{"train_examples": 39062, "tokenizer": "char", "loss": "sigmoid", "encoder_norm": "batchnorm", "encoder_kernel_size": 3, "encoder_rnn_layers": 6, "text_encoder_causal": true, "text_encoder_parallel_block": false, "text_encoder_inner_norm": false, "text_encoder_positions": "learned", "learning_rate": 0.0031, "orthogonalizer": "newton_schulz_5", "gradient_centralization": true, "weight_decay": 0.5}
Rows from block 2 of the text encoder of a small contrastive audio-text model, named by matrix and row number. Rows with one number belong to one neuron. Each number is 50 + 12 x the weight over its row's rms, rounded and kept within 0 to 99. All counts start at 0.
After each neuron's rows are labels from the 100 texts, of 14976, where the neuron reaches its highest value: "fires on" is the input token at the peak. Only what is clearly more common there than usual is listed. The data: synthetic speech, music and everyday sounds put through simulated rooms and audio effects. In brackets: how many of the 100.
# fc1: MLP up (text_encoder.blocks.2.mlp.fc1.weight, 768x256), inputs 128-255
# fc2: MLP down (text_encoder.blocks.2.mlp.fc2.weight, 256x768, transposed), outputs 128-255

fc1.65:46 53 46 40 56 40 26 32 58 45 64 42 46 54 40 47 57 27 42 52 64 50 63 58 51 53 31 53 46 29 52 43 64 59 47 56 59 78 60 19 31 58 60 43 16 54 44 37 64 36 29 44 55 43 51 39 59 41 40 38 61 39 61 71 51 48 51 65 48 58 50 28 53 26 71 48 46 54 46 24 61 50 50 40 45 47 64 48 66 30 47 47 50 46 66 47 42 47 46 52 30 60 74 67 64 53 42 66 54 48 51 51 57 45 54 48 68 53 34 29 59 41 42 57 47 50 44 46
fc2.65:48 33 50 48 42 72 60 52 53 52 50 29 40 49 52 48 57 57 45 59 19 46 48 51 51 46 56 56 75 58 40 55 55 60 75 51 40 63 35 71 59 45 45 53 51 49 61 57 45 50 56 42 64 51 46 50 34 55 51 54 47 23 46 62 65 49 61 56 50 64 49 47 44 72 58 49 51 32 64 48 64 53 59 42 40 55 41 36 50 64 57 59 57 41 36 47 51 40 56 53 56 60 21 31 58 39 63 39 38 49 50 67 51 57 65 55 61 25 64 51 46 51 39 43 30 60 62 61
fires on: "," (60); "m" (22); "<end>" (18)

fc1.189:57 35 45 51 47 49 65 59 25 36 57 62 38 24 48 43 49 58 52 55 50 78 52 43 29 74 49 52 50 59 11 48 44 39 44 35 46 45 53 45 47 47 53 34 46 34 60 50 57 35 31 52 53 70 57 45 54 46 60 63 48 70 63 52 39 41 54 52 37 58 36 24 48 71 32 52 45 53 61 67 52 23 44 75 43 36 43 46 79 58 67 59 41 51 22 56 36 60 55 50 71 41 52 52 51 19 46 39 64 56 49 31 54 35 49 24 64 53 43 37 68 55 52 47 30 61 59 43
fc2.189:45 74 49 56 58 62 35 45 41 44 42 47 48 55 64 43 48 48 30 27 69 38 58 66 48 44 80 46 52 62 78 46 57 35 42 61 66 59 38 32 48 81 54 51 62 53 56 47 35 44 53 44 44 30 57 50 37 52 53 61 36 35 28 64 38 66 39 27 60 36 66 73 53 45 47 43 44 49 46 39 50 49 66 41 66 73 36 56 57 45 48 41 58 66 65 45 69 33 56 56 35 61 64 58 62 75 45 52 46 45 66 67 53 62 56 60 38 56 57 44 51 37 53 40 50 46 45 62
fires on: "i" (41)

fc1.482:66 60 37 66 49 54 47 64 53 40 49 68 51 68 54 39 54 54 56 53 59 45 63 49 47 21 69 60 58 57 60 42 35 65 58 48 49 53 56 62 57 69 39 53 41 71 43 59 42 36 49 44 68 39 44 49 39 68 46 46 49 47 42 20 33 43 44 34 52 58 43 60 51 62 49 56 49 46 66 46 45 77 32 40 65 46 46 47 39 58 31 50 48 69 36 50 41 43 37 39 51 51 59 27 47 72 43 56 38 63 39 64 55 55 49 57 56 35 41 56 56 51 55 54 34 49 43 48
fc2.482:45 50 43 56 49 40 48 58 54 39 55 46 42 56 46 44 38 31 57 42 68 56 57 50 70 32 62 41 44 53 37 29 63 68 67 48 33 41 59 54 60 53 39 53 40 57 66 55 48 79 38 63 58 43 48 51 52 47 69 53 46 44 14 24 38 26 27 40 56 40 57 28 43 41 43 44 73 44 49 31 55 48 39 43 64 34 43 49 51 47 47 49 51 65 39 36 56 44 40 42 62 42 57 49 32 50 54 69 64 87 38 74 55 57 46 52 40 44 31 47 35 79 57 71 57 47 42 53
fires on: "3" (100)

fc1.135:50 51 23 75 59 67 61 45 42 60 62 52 55 76 41 30 63 42 54 41 55 58 62 60 49 38 50 56 55 63 79 52 55 69 60 65 40 51 76 55 64 61 54 56 34 54 52 44 35 71 57 40 59 54 51 52 40 52 47 50 63 37 34 43 51 44 42 54 44 60 58 44 31 35 52 42 61 60 57 49 43 39 42 32 59 53 37 40 46 42 37 34 50 38 36 25 41 49 40 49 55 52 59 56 46 59 35 46 38 48 62 74 79 55 62 58 33 42 37 55 43 62 68 61 42 36 48 43
fc2.135:46 54 50 48 49 64 63 64 42 50 49 60 55 67 22 49 39 25 53 43 65 54 78 24 62 61 56 58 46 51 55 41 49 50 68 51 41 61 54 58 76 66 34 49 40 66 56 60 42 51 61 72 50 48 61 51 57 60 46 35 53 52 35 24 44 43 33 42 43 73 34 49 64 58 29 72 51 62 57 40 51 41 41 48 62 37 54 33 77 30 37 38 54 50 36 64 47 53 64 47 52 32 56 53 42 45 49 83 56 58 61 51 52 28 35 52 52 46 31 56 33 51 42 42 33 51 29 52
fires on: "3" (94)

fc1.578:55 48 36 73 55 38 55 71 41 41 51 57 25 64 33 66 49 59 44 51 51 58 54 41 42 72 55 47 50 58 54 34 69 57 46 49 42 60 59 54 71 52 45 76 21 59 51 49 76 61 69 72 47 56 72 47 54 70 38 56 19 50 70 50 61 40 50 55 51 60 39 44 48 60 45 51 52 78 48 45 45 27 60 50 52 51 46 31 54 55 36 48 35 60 15 39 71 45 28 48 56 53 38 22 53 49 63 58 54 58 59 57 61 45 55 51 59 38 48 38 37 28 48 65 45 48 49 55
fc2.578:65 54 48 42 49 45 63 34 35 56 38 56 47 56 60 40 48 51 50 43 57 44 60 59 39 39 78 39 53 66 26 58 44 81 42 66 39 46 46 77 62 67 50 47 49 38 63 64 36 48 57 52 74 40 57 52 60 54 52 45 35 37 49 23 47 28 38 55 54 45 56 59 54 58 37 79 40 53 44 65 55 52 25 36 56 45 69 57 34 57 48 48 56 56 52 52 46 29 30 43 58 44 26 42 39 32 54 52 60 47 39 35 48 63 41 44 63 32 58 50 47 56 60 56 32 63 39 58
fires on: "u" (100)

fc1.83:55 53 43 62 51 65 44 50 45 58 49 54 43 67 53 52 47 50 62 37 59 61 62 40 50 57 49 67 52 53 81 40 51 60 64 56 39 38 56 66 54 70 52 61 38 77 60 52 31 42 48 50 56 34 61 65 45 51 47 38 40 40 34 38 30 50 44 48 73 64 65 53 54 58 41 54 62 43 73 22 51 63 38 38 51 52 45 43 58 58 37 48 52 52 59 39 43 48 45 47 72 46 45 53 31 55 49 65 47 62 48 60 70 52 56 54 47 12 39 65 43 53 46 71 41 52 31 42
fc2.83:43 75 53 61 54 52 41 56 38 25 54 65 53 52 49 47 64 43 44 45 73 42 68 49 43 60 60 70 39 72 39 30 42 63 67 65 26 57 83 45 64 68 31 58 38 67 64 59 46 62 64 50 48 44 60 48 32 70 33 32 41 45 31 32 33 32 13 61 48 65 42 47 61 55 35 66 55 61 58 59 28 52 32 47 59 33 47 42 45 45 42 48 61 63 44 39 45 45 40 41 56 45 58 51 43 35 31 58 34 71 55 59 62 34 31 53 54 15 40 56 48 63 51 53 38 59 39 62
fires on: "d" (100)

fc1.395:45 56 32 55 40 63 62 43 52 42 49 50 63 55 47 40 32 44 65 35 53 43 60 48 51 54 55 62 55 50 88 81 43 28 54 40 51 30 45 50 56 53 51 58 58 39 67 63 45 66 65 53 44 51 55 42 52 54 52 83 50 54 33 25 47 49 62 36 48 30 50 49 58 62 62 66 44 39 19 57 46 32 60 42 73 62 40 26 41 63 56 64 59 29 70 50 51 58 51 59 28 56 58 57 46 50 48 53 53 54 55 24 64 57 51 49 59 56 38 44 58 59 58 59 65 49 58 79
fc2.395:44 26 67 69 39 42 56 50 51 48 70 65 49 43 32 35 54 32 48 66 53 55 25 29 52 25 47 39 51 38 21 49 54 38 42 53 64 59 51 35 66 43 43 44 55 58 65 45 52 33 60 45 37 25 61 67 74 46 58 58 41 45 55 60 51 53 28 41 43 74 46 35 50 66 38 62 53 40 51 46 54 47 29 58 64 37 41 32 57 52 47 34 48 61 65 74 45 37 52 48 27 59 61 48 36 49 65 38 61 46 45 59 56 34 75 22 45 59 41 66 34 61 52 28 64 61 62 41
fires on: "u" (43); "i" (10); "d" (10)

fc1.413:74 47 57 42 39 56 63 61 50 58 36 54 38 38 27 54 55 60 32 52 56 46 56 43 79 63 45 55 50 49 78 40 46 46 37 40 34 46 54 70 42 24 46 58 34 59 55 54 46 48 43 64 62 43 38 60 39 52 43 54 55 46 39 38 46 51 58 38 47 38 44 57 66 43 40 30 58 55 48 21 40 37 30 55 51 45 49 61 56 46 60 51 62 53 58 43 63 51 48 71 71 49 77 52 47 64 59 42 52 31 71 51 44 54 29 56 40 19 42 43 65 42 48 69 38 39 60 50
fc2.413:36 44 72 54 51 62 59 39 19 47 61 74 58 55 59 70 53 53 56 45 62 51 18 60 48 63 55 33 59 51 32 51 37 50 56 60 40 53 55 61 34 74 58 23 54 31 50 51 61 51 51 30 50 63 34 56 45 50 41 53 51 59 56 40 43 65 56 55 59 53 56 61 55 33 51 62 44 37 60 59 47 52 59 53 39 62 58 39 61 57 54 50 40 55 32 55 58 43 39 57 38 55 66 37 30 38 37 63 49 46 35 36 61 33 53 48 64 81 59 61 46 72 44 28 55 33 63 43
fires on: "u" (88)

fc1.352:42 70 56 45 29 53 47 53 63 37 49 49 42 60 32 28 73 34 46 37 41 37 57 49 57 69 60 60 36 57 57 34 57 39 38 59 46 44 45 55 57 40 53 51 26 49 56 18 44 52 33 39 58 44 21 84 39 53 39 57 59 42 74 41 73 48 58 71 61 69 44 41 37 60 50 60 60 58 58 60 36 31 39 54 43 44 61 53 67 48 69 39 56 43 52 67 45 44 48 35 49 72 61 25 60 44 63 65 45 65 32 45 54 45 54 61 67 53 56 53 51 72 45 39 49 49 54 59
fc2.352:62 44 57 44 50 56 53 63 44 42 57 54 53 65 41 47 61 38 57 32 49 41 61 48 41 47 53 57 40 52 39 42 79 50 62 48 30 30 52 51 66 47 36 50 16 46 29 53 50 47 43 58 54 61 45 46 54 52 48 30 61 47 64 28 66 62 61 67 62 56 49 56 36 43 44 55 48 27 74 76 37 40 53 37 48 47 56 61 50 59 41 52 52 46 49 52 40 52 63 47 27 61 72 29 52 46 37 29 30 57 61 64 46 41 52 68 60 55 54 45 51 63 47 47 59 67 49 61
fires on: "s" (100)

fc1.314:56 62 48 45 47 22 58 39 78 48 37 50 44 59 34 45 65 49 45 56 50 48 55 60 52 60 73 45 46 40 59 55 44 50 33 59 54 53 34 41 59 42 61 40 68 47 56 34 35 43 45 50 59 41 67 49 56 55 33 65 55 43 60 52 56 57 48 42 31 41 46 39 28 54 20 47 49 45 72 44 52 58 45 58 30 39 36 48 59 36 46 31 41 50 66 40 51 66 37 62 56 61 50 47 60 66 61 36 34 53 47 75 72 49 46 65 47 51 54 37 61 50 63 69 32 44 51 66
fc2.314:76 32 53 44 54 27 41 45 18 59 53 56 46 62 42 45 55 74 59 20 56 71 51 48 50 63 50 36 50 38 36 49 50 56 52 52 44 58 64 60 53 44 54 45 46 38 44 64 48 32 40 47 63 69 60 38 43 37 34 38 52 47 52 33 58 72 53 54 39 46 48 69 43 14 35 53 46 74 53 46 54 44 56 33 67 49 56 66 55 75 53 38 48 68 51 27 73 49 20 73 45 70 59 53 45 52 56 53 47 46 44 50 60 52 49 48 56 31 44 53 51 41 56 63 47 49 14 59
fires on: "s" (73); "<end>" (24)

fc1.335:40 46 50 36 28 50 57 50 49 46 58 60 35 56 37 35 51 57 72 31 47 56 36 35 45 38 61 51 73 47 43 61 24 42 55 37 68 52 56 35 55 40 35 54 39 57 51 69 72 38 68 35 57 57 64 53 37 41 54 37 25 54 47 38 40 52 52 58 50 40 50 75 60 58 44 55 13 36 49 38 71 52 32 49 54 32 46 80 62 56 53 48 56 60 23 52 54 50 38 47 51 39 58 45 41 53 36 62 45 45 40 35 47 70 62 51 47 53 44 56 47 59 44 61 51 48 48 47
fc2.335:49 55 50 49 53 44 54 47 51 71 50 51 58 39 50 55 33 40 46 66 57 35 57 26 50 70 55 51 51 51 58 29 41 19 39 48 45 63 64 75 32 48 71 37 59 57 45 52 44 64 52 34 66 55 68 36 45 46 65 48 68 46 44 69 60 58 36 47 51 57 47 59 48 34 55 52 67 58 43 60 45 14 61 46 33 37 57 57 46 51 49 54 55 59 61 49 56 54 46 61 51 51 49 51 47 45 66 40 65 52 50 61 28 23 59 34 53 71 48 45 35 47 39 52 69 67 52 42
fires on: " " (29); "<end>" (17); "s" (16); "d" (8)

fc1.268:38 23 43 52 37 49 42 59 48 38 28 51 53 57 61 79 75 38 63 46 50 22 61 45 46 22 46 48 43 35 65 45 72 67 44 52 63 40 41 43 48 52 29 55 56 60 46 56 63 28 66 64 41 21 30 51 64 38 32 59 42 67 54 55 54 53 63 28 54 31 48 64 55 47 52 54 35 47 53 30 53 30 49 40 59 47 54 40 53 52 54 41 55 59 55 61 27 60 51 55 66 59 60 50 47 46 47 41 22 69 60 40 47 28 61 48 51 59 55 35 40 46 42 68 22 40 42 23
fc2.268:42 45 51 62 59 51 53 34 53 52 46 29 58 46 44 57 57 66 26 53 59 59 62 39 64 57 41 69 49 60 55 52 29 51 55 71 58 38 50 56 62 59 40 48 39 69 55 23 35 66 34 42 74 59 59 68 30 60 45 41 65 39 40 42 65 24 59 23 46 60 65 56 38 47 36 71 53 42 50 52 52 48 57 56 61 68 31 69 57 46 42 60 49 48 68 56 55 51 51 51 35 67 48 52 48 50 34 53 63 38 49 64 59 64 43 34 73 53 51 26 34 44 60 50 60 66 44 61
fires on: "," (100)

fc1.378:63 24 58 29 58 40 64 68 57 70 72 33 44 35 43 48 53 45 73 61 59 66 66 50 59 69 58 45 38 80 55 37 62 48 66 68 44 41 54 41 56 41 41 28 38 43 68 61 57 74 57 62 66 55 41 51 49 47 39 56 45 50 63 43 55 52 51 55 42 53 33 51 55 45 32 45 44 38 48 49 32 42 52 45 43 67 43 54 69 43 13 40 59 65 39 56 32 78 48 58 52 52 54 55 32 52 54 22 50 44 70 82 44 56 43 66 40 42 43 65 39 60 65 37 45 56 51 66
fc2.378:43 58 28 65 59 74 45 46 63 39 33 68 48 71 57 44 72 65 57 52 46 45 65 55 50 50 45 39 47 40 60 55 38 65 46 59 63 58 69 58 55 34 52 30 50 38 57 47 51 43 33 57 22 33 44 50 68 36 49 53 37 57 59 58 27 44 65 43 73 55 53 54 52 31 78 39 36 78 38 57 48 41 63 35 51 56 62 43 44 60 51 71 49 49 55 65 45 29 57 34 72 54 38 67 56 47 32 60 44 34 46 29 60 63 23 44 55 58 58 17 45 55 37 49 65 27 61 49
fires on: " " (52); "b" (33)

fc1.421:69 37 58 55 55 74 55 40 40 30 53 51 63 47 42 38 32 70 34 74 32 60 64 52 42 35 58 59 44 59 60 42 53 51 73 44 56 38 41 50 56 64 43 55 21 57 59 54 34 63 38 63 67 59 84 81 36 36 49 57 39 48 64 26 47 38 29 56 52 47 38 49 49 58 60 55 45 40 38 58 58 60 52 48 51 31 39 53 81 54 37 31 70 53 42 69 27 43 74 30 65 57 52 69 61 41 55 71 46 47 49 51 52 58 55 60 29 61 55 59 35 41 61 30 60 47 40 32
fc2.421:52 65 37 51 56 41 54 67 56 43 47 53 40 48 34 57 64 65 34 54 56 58 68 44 51 54 47 33 25 51 45 37 52 35 42 54 39 71 40 37 44 31 63 39 44 72 56 48 54 65 36 38 42 66 30 57 42 55 50 71 52 44 68 40 60 47 60 43 50 44 52 59 37 43 50 43 61 69 86 45 45 61 47 49 41 82 65 51 46 48 50 47 58 56 48 45 56 49 38 62 33 55 36 62 29 33 54 48 51 16 51 69 49 64 67 65 49 40 54 30 55 67 51 61 66 50 33 28
fires on: "," (78); "<end>" (22)

fc1.590:67 50 57 65 55 76 43 62 54 47 42 74 36 56 52 20 61 67 26 50 52 38 54 37 36 30 59 34 38 46 55 37 34 57 47 41 37 44 47 44 57 48 40 75 46 51 65 58 37 45 59 69 54 37 61 43 45 65 52 35 43 24 52 50 41 53 24 62 58 72 63 75 43 53 56 64 50 52 50 29 33 67 37 45 55 48 47 27 36 24 49 43 46 74 43 59 58 46 70 57 53 42 52 36 49 68 51 66 54 81 59 69 48 46 52 60 58 45 33 71 45 54 64 62 37 40 47 30
fc2.590:48 57 70 52 42 57 43 58 48 61 81 40 79 59 36 54 57 28 58 27 52 58 52 49 88 35 55 51 38 61 71 47 33 82 71 56 42 58 66 58 62 60 50 32 34 51 62 38 55 53 55 76 69 43 56 44 51 39 52 20 46 49 19 43 32 49 46 60 40 56 43 52 64 43 26 58 47 54 48 52 53 48 27 45 40 53 58 26 46 28 46 57 36 45 53 58 32 47 31 32 50 40 39 46 48 39 54 57 73 69 56 54 56 47 40 50 26 39 45 53 60 33 54 59 34 61 49 48
fires on: " " (96)

fc1.379:37 55 37 66 38 63 68 47 44 27 39 45 38 39 48 44 57 86 52 50 46 47 73 48 65 60 24 45 35 49 52 39 51 76 40 58 67 33 38 58 55 35 38 60 42 50 77 45 49 46 35 40 61 48 39 52 49 29 49 36 15 52 66 31 52 41 50 45 43 59 73 45 72 51 66 58 54 59 38 24 46 52 41 45 49 54 57 48 45 45 41 42 41 50 61 43 45 80 48 50 51 31 45 47 59 50 43 48 48 69 60 30 58 58 58 37 38 48 78 47 67 55 50 60 57 42 56 40
fc2.379:51 51 54 46 56 39 46 51 52 55 64 57 46 44 59 58 40 39 38 65 51 61 51 59 71 71 43 56 62 42 45 39 36 54 56 65 57 41 45 62 37 53 65 46 39 51 36 49 47 45 46 41 48 46 61 76 51 60 63 48 45 52 44 61 39 44 35 28 61 44 45 37 48 54 47 56 57 52 43 65 50 37 55 41 30 51 48 69 74 46 42 41 62 40 52 54 59 53 71 47 40 68 35 47 70 51 29 54 39 39 25 82 44 33 63 29 56 45 56 59 56 64 40 20 55 75 60 55
fires on: "i" (77); "m" (23)

fc1.216:49 43 74 52 43 40 70 49 31 59 52 30 51 54 53 55 28 46 57 58 45 43 37 59 74 44 67 32 51 49 39 52 59 35 64 54 60 65 71 49 43 51 55 54 36 37 52 43 46 40 65 32 25 56 22 40 48 49 20 54 45 47 70 69 57 53 46 46 50 70 37 52 40 59 64 47 70 37 63 35 49 67 58 70 46 42 37 44 80 37 41 48 45 45 41 31 46 51 51 33 16 29 50 42 50 49 59 49 36 62 39 69 54 30 64 45 58 55 70 52 53 72 55 55 44 82 65 55
fc2.216:70 55 47 47 61 60 40 61 55 53 82 63 35 45 41 50 56 49 61 34 64 46 71 73 25 62 47 60 48 48 59 43 61 62 48 38 48 46 24 36 62 55 50 61 53 54 46 58 61 46 43 55 49 64 67 37 40 69 41 47 63 33 58 40 36 33 41 63 58 47 56 51 61 47 48 72 38 71 62 45 64 35 44 47 55 54 73 45 32 37 42 47 47 54 55 53 62 60 62 64 84 48 48 51 45 48 57 55 51 26 50 46 39 54 55 63 61 46 31 45 51 45 58 60 26 16 45 42
fires on: "u" (78); "<end>" (8)

fc1.334:58 50 57 30 65 54 33 60 56 42 26 49 61 49 75 52 47 46 41 43 59 52 48 52 17 56 37 30 76 39 27 62 57 50 59 59 55 34 59 56 81 54 38 46 56 62 44 43 48 52 46 48 28 63 48 44 65 69 47 62 48 49 70 65 38 75 56 47 37 29 35 31 52 31 40 60 53 44 60 39 28 36 42 60 37 41 36 47 61 66 72 46 50 43 61 74 37 57 75 53 52 45 40 61 64 54 52 49 53 45 40 45 39 37 45 41 51 51 32 47 65 53 39 53 67 64 54 56
fc2.334:31 47 45 56 66 30 67 41 44 41 54 49 50 29 62 41 57 38 42 49 48 47 34 42 37 60 69 54 46 64 72 32 40 32 36 36 56 56 51 49 36 67 43 59 46 48 61 49 49 54 54 48 42 65 44 60 43 43 54 50 40 43 49 62 70 45 43 36 66 52 80 66 43 33 72 59 45 40 36 70 42 54 75 57 49 34 45 57 42 55 18 42 55 85 53 45 52 45 33 44 55 59 48 53 75 46 38 27 20 51 53 57 64 66 51 43 69 54 72 48 58 44 55 28 45 48 72 51
fires on: "," (86)

fc1.343:36 48 52 45 42 48 37 45 62 58 67 75 51 46 58 49 36 62 46 63 46 57 41 35 80 53 54 52 51 63 52 49 50 68 58 39 42 76 46 59 64 44 61 65 69 64 46 66 52 56 52 44 47 33 64 35 35 38 35 35 40 61 50 49 80 41 32 60 42 54 56 35 28 57 63 44 27 40 51 19 50 52 46 64 56 47 36 53 32 43 16 52 51 57 58 46 54 42 61 42 61 49 48 48 78 50 60 37 32 51 54 42 54 47 58 51 47 62 51 55 56 37 69 24 46 39 53 52
fc2.343:50 37 43 58 59 46 53 61 61 27 30 61 42 40 57 47 32 49 49 43 43 44 37 46 60 52 20 73 29 54 43 55 59 54 56 28 65 19 72 44 41 67 31 56 42 69 46 60 54 46 49 46 60 60 37 54 50 47 58 71 58 29 49 70 17 43 61 39 40 77 69 47 48 70 65 52 51 33 52 83 45 44 55 56 52 52 49 53 56 41 50 53 46 50 37 46 26 31 40 36 67 46 39 35 29 47 57 38 44 35 60 39 51 37 48 35 50 48 42 59 31 47 34 59 54 59 53 46
fires on: "d" (100)

fc1.118:37 60 67 40 40 61 54 62 45 44 36 58 46 59 65 41 52 43 53 38 78 39 48 70 45 43 78 47 66 52 70 59 54 57 50 34 58 49 50 62 52 60 58 34 37 53 48 51 47 49 44 48 63 64 50 60 39 24 39 35 54 47 58 42 49 44 43 63 59 43 28 58 43 52 61 57 43 43 68 46 59 51 37 56 49 57 52 66 63 65 17 42 46 46 37 50 48 39 50 29 48 53 51 71 37 37 38 55 60 70 63 42 31 57 40 68 37 60 23 50 52 55 52 49 73 48 87 46
fc2.118:45 18 36 47 50 37 61 78 25 41 54 52 57 60 58 41 34 65 57 27 66 24 38 65 48 58 21 64 41 40 42 49 81 46 50 46 54 43 45 57 57 46 56 61 46 59 44 58 45 49 52 60 51 42 38 57 57 42 49 57 51 58 39 54 52 51 50 63 45 60 48 26 57 44 45 41 52 65 64 48 43 29 31 42 59 59 51 45 45 45 47 52 62 25 72 48 47 55 40 39 62 67 42 40 63 55 68 77 58 33 39 43 48 52 35 37 71 58 57 51 68 41 46 46 37 58 45 58
fires on: "," (100)

fc1.158:41 40 39 40 74 35 43 69 38 36 25 57 66 24 49 37 32 70 44 62 41 48 52 50 72 30 51 56 63 56 69 35 66 68 43 45 50 44 58 25 43 50 43 65 46 58 52 60 59 49 65 52 56 39 74 57 46 46 55 43 48 47 38 30 36 63 56 59 45 46 21 27 57 48 37 57 51 37 45 47 61 77 62 29 40 42 64 55 47 58 35 50 74 80 47 33 45 37 46 50 58 83 59 40 57 39 46 58 51 33 50 58 46 50 63 45 60 62 39 62 13 45 39 51 48 67 49 53
fc2.158:53 45 59 46 44 52 46 60 79 59 67 59 38 64 40 70 54 40 57 55 49 43 37 53 48 77 43 46 54 47 37 59 44 55 63 55 51 81 52 44 39 66 34 34 36 44 45 40 52 56 26 11 29 65 42 50 42 32 57 43 60 46 68 56 52 30 49 52 52 61 65 68 49 49 42 58 46 53 70 37 56 44 58 58 52 71 68 40 56 40 33 60 49 45 56 65 43 47 39 74 58 38 39 43 52 56 46 31 66 56 48 47 43 42 72 46 47 31 29 56 55 50 52 42 59 57 49 56
fires on: "," (70); "<end>" (30)

fc1.67:43 56 35 45 36 57 51 59 45 84 50 54 36 33 58 48 31 41 29 47 55 45 72 58 45 55 43 64 42 46 47 24 41 32 49 67 34 39 56 52 60 58 49 48 49 64 50 45 49 44 19 50 53 36 56 45 52 21 51 48 31 61 57 39 25 56 64 32 53 45 76 41 51 80 70 57 46 37 51 58 58 57 52 57 46 70 40 48 70 32 48 48 47 43 63 57 37 73 29 25 59 37 52 51 56 59 37 62 49 48 76 43 46 69 30 79 71 40 35 47 53 50 65 58 47 27 40 38
fc2.67:40 53 20 41 69 51 45 51 45 61 54 49 59 48 37 48 25 45 54 39 41 39 36 42 62 52 51 57 57 34 53 40 45 61 40 38 58 63 45 39 46 53 59 86 30 50 37 53 50 41 43 53 75 61 57 63 64 76 54 55 55 55 57 62 38 48 66 55 60 55 36 40 48 44 48 63 61 41 46 55 52 36 45 28 34 43 32 49 62 64 58 60 60 49 56 41 71 56 59 63 58 60 41 53 67 58 44 56 39 44 53 55 22 40 59 46 41 72 58 47 65 50 76 50 81 66 73 65
fires on: "u" (100)

fc1.272:46 70 48 55 62 40 54 59 32 64 33 54 55 48 51 39 62 38 62 68 48 46 54 31 37 47 71 58 52 55 50 61 56 53 64 67 53 37 60 66 79 56 55 76 25 37 63 60 53 32 46 56 55 42 64 32 50 42 47 52 43 52 52 54 54 52 37 39 48 47 49 51 57 68 46 48 41 50 39 53 51 44 53 43 46 61 63 45 64 56 45 40 62 52 60 56 35 56 60 52 46 75 47 40 35 49 15 57 19 51 59 91 67 47 72 50 49 54 48 36 45 32 56 56 61 39 53 51
fc2.272:58 49 34 38 47 39 54 32 60 52 48 60 41 36 49 57 58 55 64 45 84 43 68 30 62 65 61 28 67 59 39 45 47 34 34 38 59 48 43 49 40 76 24 28 66 57 45 35 54 55 28 37 33 55 56 58 43 49 51 62 58 51 61 32 47 55 61 37 70 46 56 54 24 24 51 46 58 52 47 47 47 54 58 41 28 58 52 44 77 52 53 57 49 50 22 46 67 41 60 59 44 43 72 70 20 60 71 42 53 46 56 22 57 64 40 27 44 34 57 41 56 67 39 59 52 56 62 62
fires on: " " (73); "i" (27)

fc1.519:47 55 40 46 63 45 47 36 49 62 57 48 44 40 48 51 39 64 58 56 69 06 56 53 63 53 44 32 51 26 70 70 42 36 57 52 50 61 54 53 37 41 43 91 52 41 58 67 69 63 35 53 60 49 38 40 43 45 64 30 35 46 28 47 61 47 57 73 54 46 46 55 63 17 28 44 67 23 46 38 59 58 70 47 64 54 54 57 53 50 40 58 57 54 44 51 47 62 72 49 50 53 32 33 65 56 63 66 55 45 46 33 61 59 52 49 65 41 59 54 46 23 52 59 44 41 51 31
fc2.519:52 54 63 37 67 49 57 56 57 63 38 48 74 84 72 51 79 60 50 49 23 64 54 63 42 41 44 53 26 52 46 42 66 52 51 42 26 57 41 34 78 53 65 58 52 44 48 50 27 41 72 55 51 37 63 59 45 56 41 38 33 43 69 49 42 47 36 33 49 41 37 48 54 60 48 60 43 57 56 41 42 59 37 41 49 48 53 44 48 48 64 84 43 53 28 68 12 53 53 38 56 50 55 65 66 10 54 44 46 48 62 55 62 55 31 34 41 65 36 44 65 38 42 23 51 45 51 50
fires on: "d" (100)

fc1.470:37 59 23 56 57 42 54 36 31 51 52 63 38 56 51 65 58 53 45 35 45 56 34 73 81 49 45 57 29 48 54 43 62 44 48 61 39 51 48 48 61 66 56 65 41 45 60 36 65 50 57 41 33 43 32 21 71 47 56 26 67 66 40 43 29 55 44 48 47 37 55 41 54 32 38 48 78 62 71 44 83 43 48 68 51 50 45 58 75 50 37 85 30 47 39 49 53 61 35 46 58 68 51 39 70 53 47 59 36 23 54 35 36 45 61 61 70 31 35 52 50 14 43 56 48 32 54 40
fc2.470:56 78 53 43 37 62 35 42 48 40 34 28 38 53 41 51 66 52 41 50 17 48 53 52 41 43 75 54 47 47 51 46 47 76 59 38 40 49 50 54 46 50 48 54 59 43 51 51 55 50 48 53 57 53 60 35 49 32 38 49 72 33 41 62 48 50 30 67 27 55 41 69 30 58 65 54 09 27 47 65 55 57 51 56 39 53 54 41 29 43 69 48 52 48 45 61 35 59 91 46 46 21 49 48 42 42 50 10 35 60 62 61 58 53 33 48 50 60 53 50 45 48 59 55 57 52 46 47
fires on: "u" (100)